A small contrastive image-text model, trained from scratch: soap at rate 0.003.
Rows from block 5 of the image encoder of a small contrastive image-text model, named by matrix and row number. Each number is 128 + 32 x the weight over its row's rms, rounded and kept within 0 to 255. All counts start at 0. After the name is the row's rms in percent of the matrix's.
After each channel's rows are labels from the 100 images, of 14848, where the channel reaches its highest value: "lies over" is the class under the peak; "responds to" is what is common among them. Only what is clearly more common there than usual is listed. The data: rendered rooms with furniture.
# pw: pointwise conv (encoder.blocks.5.pw.weight, 384x384x1x1), inputs 0-76

pw.163 104 [123 172 103 106 133  44  80 151 113 129 127 115  80 133 137 175 130 177 129 102  93 130  87 138  50 199 135 117 191 108 141 124 134 177 131 130 124 166 132 126 130 148 143 155 148 144 110 120 169 163 144 160  89 168 116  92 166 119 126 195 130 180 115 114 151 139 147 118 136 126  74 167 107 166 135 162 147]
lies over: ladder
responds to: ladder; count: four; largest object: ladder

pw.198 107 [157 162 126 107 128 230 153 129  54 157  78 106 111 104 130 153 101 117 122 141 155 177 163 102 118 127 116 114 107 131 188 148 176 120 160  93 154 114  51  96  97 112 102 101 102 103 126 118 119 128  91 100 183 119 144  80  63 140  92 131 152  82 153 113  92  95 126 197  73 154 109 172 134 142 160  92 118]
lies over: lamp
responds to: lamp; black walls; flower

pw.186 107 [103 111 115 139 100 115 187 135  81  83 114 166 208 118 175 107 107 125 101  97 137 102 151  96 146 131 128 156 122  90 105 142 168 147 139 137 151 114  79 185 131 175 152 201 128 142 114 173  48 138 111 130 136  99  98 148 153 166 135 133 153 120 128 138 146 113  70 151 112  97 144 121 184 143 131 162 191]
lies over: barrel; trophy
responds to: barrel; trophy; largest object: barrel

pw.270 100 [139 155 135 122 115  83 152 142 134 129 126 174  92 185 129 148 185  97 158  81  77  89 201 147 173 187 123 116 121 114  78 158  90  46  83 128 150 152 132 160  94 135 118 128 171 152  66 175 139  95  98 142 151 183 163 185 105 101 148  77 137 141 120 111  62 158 122 120 122 177 150 170 115 150  61 115 152]
lies over: ladder
responds to: ladder; count: four; largest object: ladder

pw.45 104 [147 125 127 103 124 149 103 161  84 150 104 155 109 103 143 152 121 129 122 160 142 141  62 156 130 158 125 168 115 164  74 149 103 149 139  93  68 142  83  90 114 128 129 191 149 142  73 128 147 122 133 127 166  70 124  62 107  72 113 120  66 125  95 146 113 139 125 162  69 122 130 129 204  91 140 108 175]
lies over: lamp
responds to: lamp; largest object: lamp

pw.295 107 [135 108 111 135 139  76 116 140 116 104 106  90 105 103 137 117  97 106 100 107  92 122 129 111 159 103 195 140 133 103 123  82 170 126 127 105 100 162 125 143 119 144  85  75  89 159 143 212 224 116 206  97  64 168 118 120 159 126 195 218 111 121  91 133  83 187  91 116  89  88 119 132 119 128 143 109 104]
lies over: window
responds to: window; teal walls

pw.119 105 [ 93 126 107 114 162 199 152 109 157 152 124 149 168 178 152 184  98 115 125 173 118 152 139 129 118 113 155 158 149  39 123 121  80 154 188 114  64 138 114 136 133  89 118 143 168 128 123 111 122 111 157 189 124  83 159 139 100 139 143 164  93 165 111 130 158 106 112 129 149 109 146 145 160 117 149 148 137]
lies over: lamp
responds to: lamp

pw.21 112 [ 96 199 132 154 118 159 148 109  83 120 143 127  82 115 104 190  90  87 120 132 129 148  98  65 153 177 104 119 153 158  85 152  29 101 154  96 128 135 106  93 112 114 158  45 125 179 116 108 140 149 203 117 114  95 126 134 134 107  98 159 182 158 127 130 159 115 132 144 142 102 181 173 201 128 109 109 139]
lies over: barrel
responds to: barrel; umbrella; largest object: barrel

pw.63 101 [107 131  72  99 101 120  97 124  93 174 133 121 139  58 150 149 107  84 172  88 162 129 100  82 131 161  87 123 121 192 131 125  78 100 112 132 143  96 148 156 116 136 180  48 105  86 107 143 122 136 127 110 175  76 106 108 177  91 212 108 192 146 110 115  84 142  78 117 168 105  66 129 147  69 142  84 131]
lies over: robot
responds to: robot

pw.122 097 [100 182 110 112  95  60 116 139 193 115 174  97 118 122 155  90 100 153  86 109 165 123  79 114 134 173 164 165 105 124 112 107  97 139 125 114 149 135 141 183  87 131 115 139 163 108 128 140 153 117 143 138  82 129 154  96 188 140 166 105 145 117 119  97 140 142 124 130 196  66  99 115 188  95 100 114 140]
lies over: window
responds to: window; green walls

pw.237 098 [122  95 131  95 128  80 121 125  80 111 111 170  78 128 144 124 193 146 154 119 122 129 141  84 149 172 120 116  89 122  91 180 166  63 190 130 137 105 115 130 123 180 143 115 120 104 127 166 134 114 101 158 176 139 133 137 135 109 150 108 173 150 160  55 122 118 124  97  89 139 177 195 128 158 149 101 201]
lies over: robot
responds to: robot; largest object: robot

pw.46 110 [ 87 142 116 114 121 106 102  96  94 126 157  79 104 147 149 187 139 121  79 103 129 102  99 107  74 140 252 107 121 142 150 152 158 119 153  89 133 123 198  48  89 173 111 113 122 144 117 147  90 125  81  95  98 103  94 180 138 127 100 150 119 116 165 137  96  98 141 127  89 111  92 103 180  95  87 139 122]
lies over: window
responds to: window; purple walls; count: zero

pw.58 103 [103 158 134 133  69 108  83 154 109 131 140 106 109  98 137 119  97 116  92 147  83 156 175  71 216 132 209 169 124  81 171 103 169 129 121 153 123 129 131 107 144 102 118 125 156  95 175 118 225 132  57  32 153 140 146 180 131 121 142 108 103 168 137 123 120 137 111 138 148 149  90 110  88  96 103 126 110]
lies over: window
responds to: window; black walls

pw.283 095 [145 157  85  95 132 147  76 148 128 109 145 117  94  81  92 142 125 140 130 148 119 141 142 112 106 162  98 137 137 104 118 163  81 163 131 116 130 146  71  93 142  70 147 154  86 123 132 124  69 159 151 138 139 114 134 142 116 141  92 118 149  94 162 112 131 123  81 163 143 123 146 147 115 181 127 125 157]
lies over: barrel
responds to: barrel; lamp; largest object: barrel

pw.168 107 [159 139 174 162 167 120 109 160 154 135 110 176  57 134 162 192  84  98 154 178 135 109  73 122 133 102 154  63 185 111  72 147 174 124 195 148  94 108 100 168 123 158 136 130 133 181  72 168 118 100 127 177  89 148 108  48 100 172 181  73 129  95 142 163 115 165 112 153 106 130 163 131 111 132 129 127 138]
lies over: door
responds to: door; blue walls

pw.325 100 [126 114  64 133 128 132 138 145  98 127  88 122 132 122 140 111 130 131 157 168 165 162 144 137 156 141 130 125 123 128  40 155  73 138 145 130 126 156 133  99 135 150 123 130 221 133 104 116 163  83 113 153 174 171 144 118 141  92 114 163 126 136 121 154 129 129 112 154 173 134 110 107 118 125 149 187 145]
lies over: window
responds to: black walls

pw.101 098 [ 68 136  95 147 138 116 160 129 112   6 110 137 119 128 175 135 152 108 107 125 108 150 200 117 139 136 113 105 171  93  90 130 106 131 132 133 141 128 100 125  85 123  99 135 149 111 106  92  88  69 131 151 117 179 146 143  86 112 176 142 135 142  96 114  98 150 164 146  90 164 194 133 137 111 204  90  69]
lies over: door
responds to: brown walls

pw.222 093 [159 191 141 121 120 113 103 143 162 183 158 100 156 136 140 102 104  91 115 152  59 165 126 166 165  85 119 142 109 132 135 175 134 121 154 131 141  81 139 208 110 138 174  88 136 164 116 113 163  69 137  69 127 134 195 105  83 150 142 125 158 130  67 140 112 141 104 173 182 101 160 143 128 112 141 116 189]
lies over: robot
responds to: robot; largest object: robot

pw.90 109 [120 157 142 207  80  97 110 103 118  80 124 100 112 134  99 116  95 100  71 137 143 127 121 184 182  93 163  98 110 125 124  87  39  74 111 130 204 133 107 123  79 113 145 189 151 175  77 142 141 152 170 102 111 148 113  93 157 172 102  76 106 104 141 127 124 124 114 139 134 149 153  65  83 104 118  86 155]
lies over: door
responds to: door; count: zero; red walls

pw.261 104 [ 75 134 118 195 136 164 147  54 117 108 121 107 162 151 156 123  75  88  92 109 102 130 126 142  91 189 150 142 107  89 140 126 110 127 197 102 164 168 115 167 137 147 104 115  89 142 141 179 135 115 159 138 152 114 119  97 142 168 100 179 160 140 154 131 132 148 101 109 157 160  93  91  97 151 160 119 180]
lies over: barrel
responds to: barrel; largest object: barrel

pw.264 110 [172 116 152 105  98 206 174  78 113  87  94 148 109 126  79  93  84  75 111 145 138 118  83 100  87 146 128 132  96 110 148 112 108 145  84 135 147 133 135 104 125 117  73 110 152 133 131 112 109 121 120 154 128 125 133 128  95 110 122 158 130 148 134 141 119 144 114 108 122 103 129 167  63 147 149  93  73]
lies over: robot
responds to: robot; trophy

pw.371 104 [101 147 127 255 107  91 147 136  86 127  71 115 162 158  91 128 132 117  76 154 132 146  49 117 178 117 133 124 111 108 157 155 106 104 148  99 105 130  59 193 100 142 119 148  66 151 115 146 136 116 181 155 117 103  71  71 147 107 120 124 148 140 148 105  85 104 152  94 150 141 139 105 130 164  85 124 132]
lies over: barrel; door
responds to: barrel; largest object: barrel; green walls

pw.50 094 [ 99 144  67 130 136  99 127 187 143 126 160 105 137 169 104 105 153 138 136 177 193 106 134 175 114 133 166 166 184 119 143 132 156 160 170 147 128 103 114 156 117 210  95 158 141 154  95 148 205 140 175 143  83  87 128 167 148 106 156 126 123 128 121 190 139 116 156 144  92 131 129 121 104 132 148  91 121]
lies over: lamp; umbrella
responds to: lamp; umbrella; largest object: lamp

pw.365 096 [171 135 136 114  94 113 199 140 137  99 177 197 124 182  88 161  75  79 126 143 163 122 121 115  95 127 138  82 141  49 118 104 134  93 142 153 159 139 126 100  74  69 163 154 132 209 149 171 124 103 178  73  97  92 105 121 112 150 125 123  80 124  83 127 126  70 123 118 117 187  96 170 106 200 113 159 110]
lies over: window
responds to: window; yellow walls

pw.225 099 [133 117 107 179  68 123 147 105 198 137  67 100  61 135 164  81  99 173 150  50 145 120 157 138 122 136  92  93 136 155 126 138 125 170  87 105  95 214  90 165 112 114 149 163 100 166 111 141 144  95 152 164 143 132  98  91 126 172 163  72  73  91 152 137 166 122 169 111 176 130 121 119 121  98 111  84 132]
lies over: door
responds to: door; count: zero; red walls

pw.248 099 [140 135 108  89 118  90 109  95 107 155 106  71  78  57 149 128 146 142 149 171  66  56  88 104  79 155 141 166 111 147 169  89 103 145 135 101 167 109 109 105 148 142  82 137 173 120  99 174  85 147 189 138  29 169 169 117 104 111 118 164 113 141 104 180 136 128 178 172 177 157 182  91  96  85  74 128 182]
lies over: barrel
responds to: barrel; largest object: barrel

pw.379 103 [ 99 192 109 106  47 172 122 233 118 111 100 138  98 152  63 111 103  74  70 104 104 124 170 102 204  92  96 149 107 146 157 105 158 144 151  91  97 149  78 132 106 141 172 132 143 115 136 150 121 163 121 125 144 142 139 165 109 152  60  94  86 151  98 111 108 130 122 124 171  70 143  67 124 131 105 166 159]
lies over: robot
responds to: robot

pw.346 095 [128 117 130  77 119  98 104 132 146 141  34  95  98 132 112 152 151 127 133 124 123 115 143 158 129  84 130 116 135 136 129 148  81  72  91  99 139 169 100 104 132 150 155 123  94 128  90 158  98 135 133 136 101 127 115 146 239 157 116 172  66  95 122 146 109 115 119  86 183 171 179 163 115 112  89 162  98]
lies over: lamp
responds to: lamp